python train.py --decoder_widths=[32, 32, 64, 128] --decoder_blocks_per_level=3 --weight_decay=0.1
Rows from block 5 of the encoder of a small segmentation model, named by matrix and row number. Rows with one number within an expert belong to one neuron, the router's apart. Each number is 50 + 15 x the weight over its row's rms, rounded and kept within 0 to 99. All counts start at 0.
After each expert's rows are labels from the 100 images, of 14976, where the router gives the expert most weight on average: "strongest on" is what is common among them. Only what is clearly more common there than usual is listed. The data: scattered letters and digits in many colours. In brackets: how many of the 100.
# router: slot weights (encoder.blocks.5.mlp.router.weight, 32x192, trained with AdamW), inputs 128-191
# up: expert up (encoder.blocks.5.mlp.up, 16x192x192), inputs 128-191
# down: expert down (encoder.blocks.5.mlp.down, 16x192x192, transposed), outputs 128-191

# expert 1
router.2:52 32 65 19 45 39 53 66 57 53 52 83 54 41 37 61 38 66 34 49 48 52 67 47 69 43 42 42 21 71 81 42 31 59 37 48 34 72 46 42 44 68 47 69 54 58 50 42 40 48 85 28 32 84 64 48 53 56 46 54 50 41 51 59
router.3:47 55 73 60 29 54 33 76 53 64 49 45 44 49 60 56 66 52 29 49 40 34 50 61 35 50 50 53 30 56 42 46 31 64 37 28 47 63 60 65 73 38 59 73 43 55 40 89 53 55 51 55 22 46 56 69 40 40 29 56 39 58 68 72
up.0:58 58 35 42 31 60 78 47 48 54 65 86 51 54 11 26 76 49 24 54 55 54 42 34 60 99 55 55 56 55 45 51 43 32 56 31 63 34 60 33 55 50 44 64 36 49 45 49 45 60 20 36 24 33 46 55 49 75 18 30 68 82 66 79
down.0:44 73 67 56 65 88 45 42 37 50 45 58 45 44 52 54 61 28 41 56 54 57 46 19 50 49 48 92 28 44 45 43 55 52 63 55 42 36 44 61 33 61 66 39 55 31 34 31 39 38 49 63 48 52 60 37 43 60 11 57 68 59 43 47
up.1:50 64 42 68 40 44 31 70 41 62 60 33 37 76 56 55 31 60 51 31 47 65 47 43 38 58 51 45 39 54 31 52 81 45 42 47 45 70 41 61 44 65 66 57 68 23 52 50 43 61 68 42 45 36 36 62 43 33 31 38 32 55 84 53
down.1:81 35 67 22 47 61 34 28 44 89 30 70 58 57 59 50 32 70 47 45 52 81 48 54 50 20 11 84 54 27 49 54 54 45 44 45 55 72 73 67 61 45 65 64 53 68 65 69 28 55 32 59 59 63 61 22 50 45 75 61 57 42 64 48
up.2:99 69 71 58 36 46 29 40 34 36 19 87 57 65 33 74 36 47 50 43 26 47 37 50 55 54 52 51 37 17 55 50 45 15 63 42 42 57 58 48 31 64 56 39 57 67 45 75 65 53 57 45 53 51 30 54 26 51 38 45 21 47 57 45
down.2:38 28 53 52 71 31 51 00 42 63 78 55 38 51 68 15 41 65 33 50 48 62 36 63 56 46 60 73 23 20 42 64 63 53 32 79 42 52 27 61 32 81 55 34 71 50 66 42 36 40 49 43 54 21 55 61 67 53 76 47 41 52 56 57
up.3:82 46 66 56 12 47 44 76 39 45 27 36 47 62 39 83 62 54 42 56 71 32 40 43 35 73 48 56 24 60 38 46 64 41 93 67 40 54 55 62 48 63 55 46 53 66 90 50 56 78 26 78 49 52 42 47 64 47 36 50 47 33 45 40
down.3:64 75 40 68 57 50 42 25 61 46 42 44 55 47 56 57 38 42 28 43 46 34 63 55 59 54 44 74 72 43 56 30 57 74 64 55 33 83 54 39 47 68 57 42 59 50 36 16 26 18 74 56 57 64 40 27 61 51 71 61 62 36 38 67
up.4:67 45 56 60 68 37 45 54 60 33 69 64 46 72 76 56 47 64 69 47 72 68 53 78 47 66 56 43 87 55 24 52 46 48 22 69 43 53 40 24 06 49 28 30 68 32 33 38 57 66 41 36 45 39 54 38 37 53 59 47 77 74 50 39
down.4:66 48 53 36 39 61 71 26 40 60 70 83 33 20 38 62 37 62 53 60 57 66 35 54 73 43 45 49 49 47 58 24 44 29 40 23 57 79 53 44 48 49 40 98 47 63 40 49 44 54 39 35 71 67 54 64 42 52 39 45 37 46 52 41
strongest on: count: six (35); the character M (29)

# expert 10
router.20:42 65 51 52 77 53 63 36 79 56 43 46 48 51 61 42 41 82 37 42 53 67 36 25 25 49 52 46 48 67 46 68 51 50 43 44 48 75 41 34 53 36 54 45 51 51 11 38 12 45 60 66 77 44 53 46 58 44 38 64 52 53 15 54
router.21:69 55 36 69 52 48 48 39 39 66 73 47 38 61 72 24 60 78 53 50 38 69 46 56 46 46 52 53 53 43 32 31 36 72 48 26 62 24 38 40 39 49 63 55 41 27 26 60 44 47 45 50 53 45 42 68 69 62 42 57 37 53 58 45
up.0:38 37 43 47 23 69 41 57 36 43 46 21 31 61 63 83 63 45 59 58 33 39 35 38 53 66 59 48 56 47 91 32 68 77 56 42 67 50 48 63 43 62 61 41 34 54 29 36 50 50 29 58 12 67 55 51 63 46 44 76 45 61 59 63
down.0:81 84 51 66 46 55 49 45 48 64 65 41 74 53 43 55 47 44 25 51 53 41 61 78 34 62 42 48 59 39 63 79 52 34 50 34 35 66 37 53 36 65 52 72 47 37 48 60 75 72 55 48 53 47 37 60 84 47 34 35 38 65 26 37
up.1:23 28 64 72 71 24 50 58 13 42 60 81 49 61 60 53 65 38 37 47 54 19 67 57 50 40 33 56 65 44 33 90 30 56 36 46 52 90 50 35 47 65 55 50 74 38 48 36 75 46 45 48 38 39 49 57 50 72 54 52 57 21 49 59
down.1:40 67 39 57 65 46 57 23 61 02 61 35 17 42 75 51 54 53 23 38 57 37 22 46 27 55 60 68 69 37 63 57 43 48 72 68 52 32 24 52 46 59 37 16 55 41 30 34 52 51 60 56 81 43 41 53 66 59 45 33 29 83 48 84
up.2:50 55 55 63 46 58 80 32 34 60 55 18 29 71 23 44 38 48 63 52 51 55 42 25 40 45 24 47 66 51 18 61 55 58 66 36 58 45 23 39 49 65 61 58 35 40 75 35 55 51 60 49 60 60 36 71 41 58 63 54 84 42 21 43
down.2:52 52 29 61 44 48 60 51 51 21 60 55 48 24 45 66 27 46 79 68 28 57 54 28 25 61 44 47 55 58 63 65 41 38 39 32 79 58 40 44 55 67 38 64 43 46 55 44 47 49 42 32 72 43 53 57 65 62 36 26 53 21 35 42
up.3:53 53 64 59 46 67 31 67 48 44 53 73 54 51 53 51 75 31 71 64 63 81 38 75 49 60 40 23 36 54 70 53 41 55 41 55 61 79 55 46 53 34 49 69 60 49 64 71 36 47 51 45 34 68 33 36 75 60 54 60 32 26 53 36
down.3:49 65 62 84 50 59 43 77 89 76 62 50 64 56 64 43 66 61 51 48 60 56 63 29 66 53 62 50 69 59 61 67 56 74 57 65 53 58 51 56 45 55 54 22 51 54 42 55 25 55 45 73 48 44 45 58 61 80 60 71 47 69 52 44
up.4:80 42 39 48 49 65 40 59 30 51 70 26 48 45 46 70 62 63 54 46 37 47 67 59 42 41 20 54 63 28 33 31 26 62 55 52 79 27 31 76 41 77 66 65 36 45 29 60 56 35 88 72 29 58 48 52 61 78 46 60 66 34 52 45
down.4:60 50 29 64 69 68 61 48 54 65 44 81 32 57 49 35 21 48 54 61 35 48 44 39 28 36 42 42 61 53 40 54 59 37 30 20 32 63 44 25 42 58 26 66 35 31 70 51 67 26 49 36 62 60 66 53 53 58 86 35 60 43 44 13
strongest on: count: six (79); white (67); yellow (66); orange (57)

# expert 4
router.8:62 74 45 42 37 32 66 62 69 45 57 50 39 67 12 59 52 28 58 54 44 58 74 28 37 67 35 54 59 62 67 73 36 62 49 36 29 47 57 42 65 81 65 60 47 62 49 73 37 72 51 56 46 58 81 69 58 45 72 22 36 49 47 50
router.9:63 69 33 64 42 57 62 40 68 60 27 31 55 60 44 61 62 32 70 40 63 63 53 59 33 48 41 50 72 41 35 36 35 67 36 75 37 21 59 83 24 74 37 35 38 60 36 50 50 36 61 37 57 41 62 55 50 85 53 48 77 40 67 48
up.0:55 59 52 77 47 42 65 58 19 57 32 24 41 47 03 40 34 59 40 33 54 37 40 33 57 56 45 59 27 47 46 52 49 23 39 57 42 44 62 57 46 48 84 56 65 58 25 20 58 28 32 51 51 53 47 88 31 58 32 56 50 63 52 34
down.0:51 39 80 45 71 48 16 24 52 53 60 55 38 96 63 58 56 67 58 30 64 54 58 62 56 43 40 50 35 45 60 65 60 46 62 56 62 46 49 47 43 35 73 64 60 36 68 36 54 42 14 87 50 46 54 24 28 48 48 71 52 43 54 64
up.1:15 62 38 63 77 36 52 62 64 41 73 26 49 09 41 43 51 58 46 42 41 34 57 63 45 46 91 54 25 47 28 27 45 50 44 38 63 70 60 41 50 48 44 52 33 46 56 45 32 27 37 52 58 59 20 67 39 58 47 34 30 64 70 37
down.1:61 59 66 60 55 64 49 78 35 65 82 69 47 64 61 32 34 42 52 46 61 59 28 37 53 58 44 64 65 45 56 72 54 31 69 19 48 53 83 62 59 53 36 16 64 54 48 27 54 39 35 37 60 21 56 46 37 09 31 48 69 53 34 33
up.2:90 42 50 50 39 47 30 58 59 70 37 37 40 61 52 62 61 72 30 33 67 29 28 61 48 37 47 64 26 27 27 06 50 35 66 50 43 50 71 49 54 53 38 43 79 49 49 32 50 70 39 53 24 50 34 40 47 57 24 62 59 69 65 26
down.2:47 59 73 32 66 43 45 29 33 31 65 70 57 35 52 50 41 82 33 51 62 66 74 16 58 50 56 44 39 52 46 29 41 44 50 53 53 63 26 61 38 41 44 44 58 34 39 33 44 52 69 12 57 47 78 40 46 45 37 47 27 48 49 56
up.3:33 18 76 55 85 67 57 36 45 58 71 33 51 51 49 18 47 79 37 69 27 49 43 57 62 32 40 41 55 59 57 53 61 40 60 36 46 36 42 57 59 52 49 55 78 51 55 55 39 41 40 25 77 32 60 38 72 38 55 48 72 53 34 45
down.3:20 57 54 24 70 24 71 61 60 43 39 68 50 14 44 69 55 65 22 47 55 74 42 34 49 84 55 47 35 58 76 54 45 26 11 64 74 36 35 62 54 57 27 51 61 74 50 42 42 50 62 58 54 31 43 45 83 41 68 54 96 41 49 52
up.4:31 57 49 71 59 46 69 62 71 60 70 72 47 58 38 59 53 33 25 49 46 55 63 58 36 88 45 47 66 51 60 66 49 38 44 55 21 68 35 51 39 35 26 40 53 42 43 62 47 69 41 61 20 27 38 47 89 59 49 49 19 45 55 57
down.4:62 51 42 62 58 26 60 41 55 51 47 66 68 51 51 56 72 73 64 66 71 44 51 43 44 48 46 56 66 36 33 52 54 31 30 42 53 45 41 34 54 37 61 84 64 48 44 71 70 37 45 54 81 50 46 55 38 65 44 52 58 63 31 50
strongest on: count: six (46); yellow (41)

# expert 5
router.10:52 79 56 52 37 41 64 34 46 57 63 70 58 67 29 52 37 51 52 34 45 47 66 23 45 52 43 21 46 38 36 58 62 57 23 53 32 37 87 57 37 53 66 66 48 60 49 50 39 72 66 44 35 45 42 65 49 51 33 46 63 58 38 51
router.11:45 42 21 51 38 56 55 28 40 47 58 70 57 59 42 64 47 52 51 32 62 48 38 63 46 61 64 67 39 59 48 51 34 60 43 46 48 47 59 50 41 58 29 64 29 39 79 43 60 42 61 48 47 62 36 84 41 43 49 50 57 24 59 58
up.0:65 61 33 45 29 29 47 70 66 48 40 32 42 58 45 70 37 59 53 59 59 41 41 36 34 61 44 49 52 62 40 41 42 30 53 29 67 54 59 60 82 69 99 30 46 52 44 49 22 61 40 79 39 41 30 37 57 35 55 54 44 49 45 73
down.0:35 54 40 46 43 41 74 30 44 84 57 51 71 47 37 30 67 58 47 58 71 06 80 66 49 55 61 49 47 47 52 47 45 54 29 55 40 31 42 38 40 56 50 56 51 62 64 69 41 49 49 26 35 83 51 44 56 38 56 44 55 34 45 69
up.1:62 35 12 69 47 68 24 69 66 78 75 68 32 37 65 64 40 46 56 71 53 46 35 51 51 36 36 36 51 57 79 66 57 47 56 44 41 39 59 24 41 55 46 47 51 58 25 58 09 65 28 50 53 40 46 16 44 83 46 61 42 48 49 32
down.1:55 30 60 48 46 52 64 33 50 17 31 52 76 30 61 75 54 49 73 47 37 73 57 45 56 63 82 62 70 71 46 54 49 75 34 52 70 33 39 33 76 61 52 60 72 54 39 61 46 65 53 68 50 21 64 75 40 40 50 68 54 63 66 31
up.2:64 47 61 28 55 48 67 49 48 63 49 57 55 47 50 63 58 51 26 66 22 64 45 65 65 35 52 56 34 53 28 53 46 69 66 48 29 41 54 09 37 57 37 74 35 41 39 34 50 60 46 55 63 75 42 57 56 70 46 45 58 48 27 48
down.2:53 52 75 62 41 44 45 53 46 53 43 16 64 57 42 67 48 39 26 31 47 48 36 39 51 57 33 78 36 62 61 42 53 36 61 34 43 50 16 48 26 39 34 61 44 53 44 44 22 39 74 42 45 57 60 30 33 76 57 42 18 43 41 43
up.3:44 58 45 55 60 52 36 53 54 48 14 44 85 63 53 47 78 43 64 57 52 38 89 39 51 71 33 39 21 61 77 32 29 56 70 41 41 65 28 57 51 60 33 64 33 65 58 53 59 74 28 67 61 30 30 30 27 45 48 50 40 75 51 74
down.3:29 79 66 66 47 55 32 43 00 62 52 57 50 42 44 48 71 51 54 37 51 29 42 69 74 73 58 58 53 42 33 57 59 74 37 24 52 57 38 16 44 62 40 36 53 51 40 15 52 41 42 65 72 39 67 68 44 50 55 47 40 40 50 56
up.4:51 51 40 60 55 38 73 59 52 51 49 48 62 31 37 50 41 39 47 39 34 64 51 63 36 40 32 44 56 50 51 50 70 74 52 52 51 59 64 68 34 49 39 50 67 42 49 47 53 26 36 43 65 47 54 54 41 55 26 39 49 38 22 53
down.4:47 40 26 64 75 54 62 51 57 36 37 85 34 54 82 69 68 47 65 50 40 55 42 66 40 39 66 46 48 51 48 61 57 57 59 83 35 59 38 46 52 38 67 49 59 64 71 40 52 39 83 57 61 39 65 43 66 52 47 66 27 07 52 80
strongest on: count: six (44)

# expert 7
router.14:84 53 29 55 18 35 50 28 26 40 42 36 53 62 60 21 47 10 53 57 40 48 39 79 65 51 22 26 57 37 45 45 44 51 36 52 73 28 45 47 51 44 41 18 29 53 30 37 82 53 67 42 46 28 27 88 51 55 50 32 51 48 51 48
router.15:91 65 75 35 56 51 40 55 51 42 36 59 56 25 68 41 51 77 35 65 21 51 54 39 66 46 53 57 31 27 56 55 23 51 63 36 55 41 53 46 22 42 69 68 35 53 35 64 56 68 49 38 37 51 35 60 47 52 43 47 48 64 50 68
up.0:39 62 74 58 30 43 50 54 44 18 35 47 63 43 45 21 57 33 76 38 38 47 41 26 49 41 40 32 62 25 33 39 58 38 39 52 58 65 53 93 33 67 21 52 44 40 59 35 48 59 37 71 82 67 45 41 33 35 44 48 63 47 66 46
down.0:44 63 64 45 55 64 45 81 41 58 57 54 17 45 63 58 67 54 47 84 60 57 65 54 38 64 23 66 70 61 60 48 42 22 66 44 37 36 74 34 78 51 69 57 41 64 69 66 48 60 24 36 38 35 53 38 54 52 32 50 54 47 63 48
up.1:54 28 40 51 59 82 80 51 55 51 32 60 48 53 25 68 26 48 50 74 66 37 53 50 78 50 33 46 52 15 51 57 57 34 60 39 63 37 53 21 55 60 21 51 32 42 40 44 30 38 56 17 45 10 48 56 45 60 63 52 59 35 67 59
down.1:38 70 33 40 74 68 49 50 69 58 56 74 65 46 29 28 51 46 34 28 65 62 49 66 47 53 51 42 56 74 38 48 38 82 37 38 53 64 51 63 55 66 52 47 36 53 62 57 69 70 57 48 63 29 58 32 71 52 52 43 67 29 50 32
up.2:51 14 62 42 25 83 43 59 65 31 50 19 60 53 41 68 50 96 37 59 57 56 56 52 50 59 46 45 61 70 66 38 41 68 45 40 52 63 49 62 69 59 57 48 42 39 55 63 55 43 46 61 32 53 49 82 77 43 32 67 71 31 45 44
down.2:46 51 40 58 74 41 56 46 82 46 60 82 35 40 53 63 36 21 68 23 85 73 53 61 37 43 23 57 32 43 41 28 56 39 55 44 38 45 77 53 53 60 42 56 60 53 42 63 67 52 53 11 59 73 72 78 25 36 50 27 41 31 50 80
up.3:53 17 30 36 31 63 65 77 60 78 60 57 32 57 15 54 37 65 74 59 56 57 35 49 51 40 33 25 33 36 37 82 40 39 57 44 25 77 61 29 67 40 65 52 57 37 66 60 49 45 59 49 59 41 38 61 59 43 42 56 73 36 72 48
down.3:44 48 41 57 51 32 35 39 64 33 28 31 58 57 54 37 38 78 42 37 55 47 72 46 41 36 48 32 62 57 45 60 50 48 41 37 71 61 48 66 53 59 28 23 43 29 25 23 47 60 64 58 33 81 44 60 39 77 30 40 56 56 45 57
up.4:50 50 61 62 36 35 31 58 51 26 56 34 56 50 48 73 45 40 44 50 39 63 38 69 60 53 54 47 21 47 74 57 32 34 38 54 57 40 39 69 37 36 48 47 58 31 19 33 34 47 62 44 44 45 79 36 63 58 69 54 61 56 73 29
down.4:55 73 72 29 55 59 52 42 63 38 62 10 75 54 71 45 66 34 58 61 46 47 46 58 59 67 48 56 51 29 32 42 26 62 55 55 48 41 60 29 60 45 46 46 53 57 51 44 43 51 65 28 45 49 74 49 47 63 54 66 41 33 41 23
strongest on: count: six (37)

# expert 15
router.30:68 65 44 45 51 50 77 40 45 75 50 61 67 59 32 58 42 77 54 48 57 54 72 59 65 59 76 51 28 42 42 51 37 50 43 65 29 41 44 46 64 55 30 75 60 50 51 58 42 55 79 32 33 66 37 55 35 71 51 23 57 56 46 75
router.31:58 58 45 25 56 61 64 67 44 55 25 74 40 22 36 63 42 19 45 37 72 50 35 50 40 39 35 40 42 54 36 62 46 55 50 51 34 55 59 36 47 67 53 57 49 70 49 48 48 71 46 68 51 57 70 53 59 67 40 63 71 50 38 39
up.0:61 42 70 56 51 56 37 23 43 27 65 43 56 57 55 63 48 57 62 51 35 70 44 32 41 65 55 45 55 50 71 56 32 41 47 34 44 42 45 57 63 54 52 60 53 55 23 37 71 48 64 42 64 12 29 41 43 57 61 49 77 19 58 30
down.0:53 60 53 25 44 59 60 62 50 60 34 49 57 36 50 66 56 60 44 64 75 74 50 54 44 54 33 13 57 44 64 63 52 69 55 64 70 65 29 60 47 62 35 46 47 53 55 56 30 60 57 33 54 61 53 38 50 54 61 35 42 37 68 34
up.1:42 60 66 53 61 63 65 57 63 61 83 41 44 79 69 43 27 54 63 58 49 75 62 67 66 30 44 32 45 68 49 52 22 35 24 57 50 30 56 72 52 35 61 54 40 51 54 55 17 32 62 71 52 26 43 28 37 56 55 60 50 52 33 38
down.1:27 21 59 57 39 51 65 66 57 34 52 41 52 55 66 63 61 38 36 44 24 49 57 77 50 54 32 27 69 40 37 39 66 26 63 46 59 30 50 50 54 42 80 73 62 45 62 35 37 67 21 86 75 45 59 24 49 69 48 61 39 56 59 45
up.2:41 60 65 41 52 35 63 30 58 59 17 38 53 38 48 45 66 56 13 55 25 45 42 49 49 60 45 67 51 44 51 00 63 48 67 44 33 61 47 56 39 58 45 38 43 75 62 38 52 65 67 44 60 78 20 64 50 51 58 61 07 76 60 95
down.2:50 66 46 53 46 49 51 54 43 28 42 81 43 59 29 49 28 38 62 35 53 33 69 37 33 38 66 45 67 64 47 67 56 70 04 45 31 37 60 42 55 68 20 52 64 80 19 38 30 29 58 34 42 70 46 38 24 27 61 51 87 81 44 58
up.3:39 58 49 74 27 44 27 56 51 63 24 65 65 46 63 51 79 51 57 56 43 48 41 79 64 50 44 42 51 32 36 42 34 72 48 71 46 53 47 69 38 58 46 68 59 30 57 61 48 28 55 43 56 39 56 63 80 59 35 28 31 37 71 45
down.3:60 73 36 43 29 48 77 56 53 47 43 31 57 67 35 75 63 71 43 32 61 55 35 48 53 44 46 50 26 45 35 44 38 52 53 62 53 38 48 57 35 33 51 52 44 54 30 25 32 72 60 54 65 41 60 36 35 67 32 46 34 64 52 53
up.4:67 32 42 63 68 60 47 49 57 33 30 63 50 33 42 65 75 39 30 69 34 54 47 75 35 35 64 45 48 53 48 69 59 50 51 49 34 60 69 64 49 47 57 34 49 34 18 55 41 37 80 51 40 61 59 60 44 40 66 46 51 48 56 49
down.4:47 51 31 40 53 40 52 59 50 77 64 53 61 72 33 39 32 63 60 63 46 48 43 38 53 44 41 51 55 57 74 28 49 50 45 50 42 39 47 60 45 32 39 82 49 62 37 53 56 39 72 35 20 61 45 55 55 48 54 48 50 48 49 70
strongest on: count: six (48); white (45); yellow (42); the character W (38)

# expert 12
router.24:50 71 38 43 50 65 50 39 02 64 59 88 43 57 32 72 33 42 64 32 73 11 34 58 60 50 45 64 34 22 30 42 40 61 42 57 40 46 37 23 33 83 36 49 33 41 32 52 51 41 52 36 35 53 56 69 67 59 46 37 51 33 61 59
router.25:30 30 64 40 46 46 54 46 49 38 65 33 68 71 42 68 40 51 51 75 57 53 53 51 45 64 35 48 56 42 44 21 28 27 46 40 16 71 48 28 65 28 31 55 27 80 30 21 49 60 40 47 42 46 58 63 44 45 62 44 38 23 45 84
up.0:69 62 49 52 43 35 89 48 45 18 43 59 56 38 48 60 72 66 61 62 31 53 46 49 52 72 51 28 53 20 56 63 70 51 40 77 62 44 51 40 39 54 64 61 63 48 44 31 36 48 41 54 71 66 53 55 34 56 62 53 20 23 58 57
down.0:36 46 30 79 57 43 50 59 55 48 62 75 30 59 65 80 62 59 68 69 48 08 20 44 47 58 43 33 43 58 44 31 55 56 57 58 37 72 69 36 41 60 47 45 44 53 34 52 51 35 37 42 25 54 75 54 76 40 46 25 35 45 54 65
up.1:36 63 62 68 32 30 51 73 37 64 50 59 65 55 56 67 55 56 86 37 58 84 47 62 56 41 53 32 46 68 45 46 46 56 58 58 71 38 52 57 58 64 56 48 70 45 42 46 57 55 56 49 80 39 62 76 32 37 45 49 54 61 69 60
down.1:41 64 46 51 50 55 56 29 42 57 29 70 36 48 49 50 30 52 45 46 64 43 83 45 49 31 19 32 59 39 28 54 68 41 52 51 49 45 57 79 47 45 60 54 59 53 70 42 67 59 34 42 50 45 33 18 72 52 27 48 52 40 58 59
up.2:60 74 53 78 34 20 62 57 75 59 35 50 71 55 41 61 59 46 33 56 35 34 46 71 54 54 48 51 53 62 31 63 62 49 47 64 42 55 68 28 50 58 29 65 50 28 60 67 56 27 59 31 58 31 64 54 29 38 85 41 30 42 71 61
down.2:61 47 68 61 41 29 64 37 92 71 58 27 75 78 38 57 43 57 38 55 24 37 50 43 49 59 46 29 63 27 39 44 46 26 31 29 41 57 62 46 54 60 56 76 42 84 32 52 55 47 43 45 26 59 56 52 51 48 59 52 38 54 63 76
up.3:50 17 58 26 64 29 73 24 65 50 57 43 52 50 49 90 40 56 58 37 78 54 46 44 63 61 41 75 24 59 75 56 73 55 54 42 57 72 48 37 37 39 71 69 42 60 54 41 32 53 35 53 46 58 50 51 29 40 40 29 33 62 21 25
down.3:74 60 53 39 63 26 41 44 65 41 62 83 57 36 24 57 56 56 45 64 61 45 26 56 16 41 66 69 56 55 59 22 37 59 39 52 64 78 48 63 52 32 70 57 33 21 56 61 54 37 57 52 71 43 58 04 28 63 50 49 41 16 34 49
up.4:83 25 48 64 45 44 53 57 48 29 52 44 58 76 34 54 60 47 50 55 65 40 40 42 59 58 36 60 39 54 32 53 37 57 68 39 29 52 40 66 72 86 62 43 47 65 52 54 63 69 60 52 67 20 39 72 48 19 49 42 47 38 21 63
down.4:78 48 45 67 58 44 46 38 23 54 37 37 44 70 46 55 41 24 43 51 76 63 41 62 48 79 58 35 49 49 40 44 70 71 46 39 72 33 56 59 43 94 35 65 40 08 51 47 33 73 61 57 45 47 45 48 67 38 28 34 65 65 31 43
strongest on: count: six (38); the character W (35)

# expert 2
router.4:42 23 51 62 46 61 58 28 33 54 65 32 62 53 48 68 40 55 73 31 85 43 69 75 64 27 37 57 52 37 57 61 32 51 32 71 55 59 44 35 40 40 43 59 48 12 49 30 66 59 45 48 44 44 72 37 34 64 60 07 61 37 34 51
router.5:35 23 29 15 49 60 55 51 36 35 80 89 22 38 63 39 47 69 49 36 47 46 66 32 51 54 54 49 32 62 64 68 28 71 39 52 24 56 69 20 38 13 42 78 45 52 41 17 46 39 67 17 67 71 50 46 63 44 22 77 44 35 51 66
up.0:05 52 34 51 46 63 40 40 56 67 66 61 58 48 67 69 63 85 43 53 33 25 65 76 37 42 50 49 52 45 66 45 67 51 47 56 80 39 60 37 34 70 62 39 46 57 49 76 29 00 53 81 48 43 66 47 71 35 62 83 68 47 54 57
down.0:56 61 78 39 52 43 39 22 72 49 65 46 64 39 61 27 39 23 22 35 55 52 41 59 47 57 53 54 56 48 32 48 47 61 56 49 25 60 62 55 43 54 33 45 53 33 48 42 55 66 62 47 35 25 43 26 51 50 36 62 50 59 62 62
up.1:91 41 46 49 76 64 43 41 46 42 54 49 60 58 64 68 53 51 23 69 29 26 53 41 52 30 22 34 52 59 44 40 60 86 48 45 43 35 61 54 66 78 62 51 60 57 23 51 48 36 50 85 51 56 43 44 60 51 44 60 25 49 29 31
down.1:54 12 51 64 73 65 73 51 68 48 33 49 48 67 48 41 33 46 49 51 60 45 55 68 52 54 52 29 44 69 59 32 62 34 68 54 54 34 57 50 41 70 62 40 54 47 59 52 75 48 62 48 44 60 49 32 73 58 25 61 57 58 24 47
up.2:51 23 33 54 89 47 63 46 54 42 76 63 41 55 39 46 76 58 63 65 51 29 74 48 61 39 42 47 79 49 34 49 38 49 67 38 17 44 53 32 56 63 57 38 71 34 44 38 42 54 22 55 43 64 63 65 55 47 64 36 64 33 44 45
down.2:26 57 55 22 47 32 30 42 70 52 56 54 54 60 58 35 25 25 49 37 32 50 43 74 84 64 53 59 33 67 33 57 38 36 49 31 46 60 56 73 24 59 56 68 24 60 53 61 67 63 56 73 44 28 32 47 60 43 19 43 75 48 39 56
up.3:41 46 68 70 60 53 71 84 42 40 52 85 79 62 51 48 43 54 39 58 38 31 51 62 15 47 69 51 48 54 35 67 66 43 60 57 64 62 32 51 64 47 61 55 70 56 64 54 53 41 49 58 83 21 83 52 43 23 43 63 73 68 57 52
down.3:41 21 54 50 42 39 60 48 52 35 39 64 38 72 62 58 67 65 40 47 79 58 60 46 50 47 27 50 19 48 33 52 46 32 28 56 51 52 37 48 50 59 55 59 63 43 66 67 61 63 68 90 49 53 37 56 49 43 51 49 55 43 67 33
up.4:31 34 62 33 66 49 63 26 41 49 49 44 64 56 43 57 45 40 68 62 46 45 60 49 43 36 68 29 43 54 67 71 23 44 42 40 35 48 26 42 51 43 19 69 49 47 41 65 68 65 40 73 78 32 58 46 54 66 75 68 52 45 22 34
down.4:45 39 60 58 41 37 52 32 40 27 64 44 68 22 38 59 45 24 41 67 54 42 46 52 44 40 38 59 60 47 26 74 43 53 35 56 46 55 55 26 79 80 57 62 57 37 57 53 41 45 45 36 45 61 55 56 43 34 38 45 20 23 52 49
strongest on: white (41); count: six (37)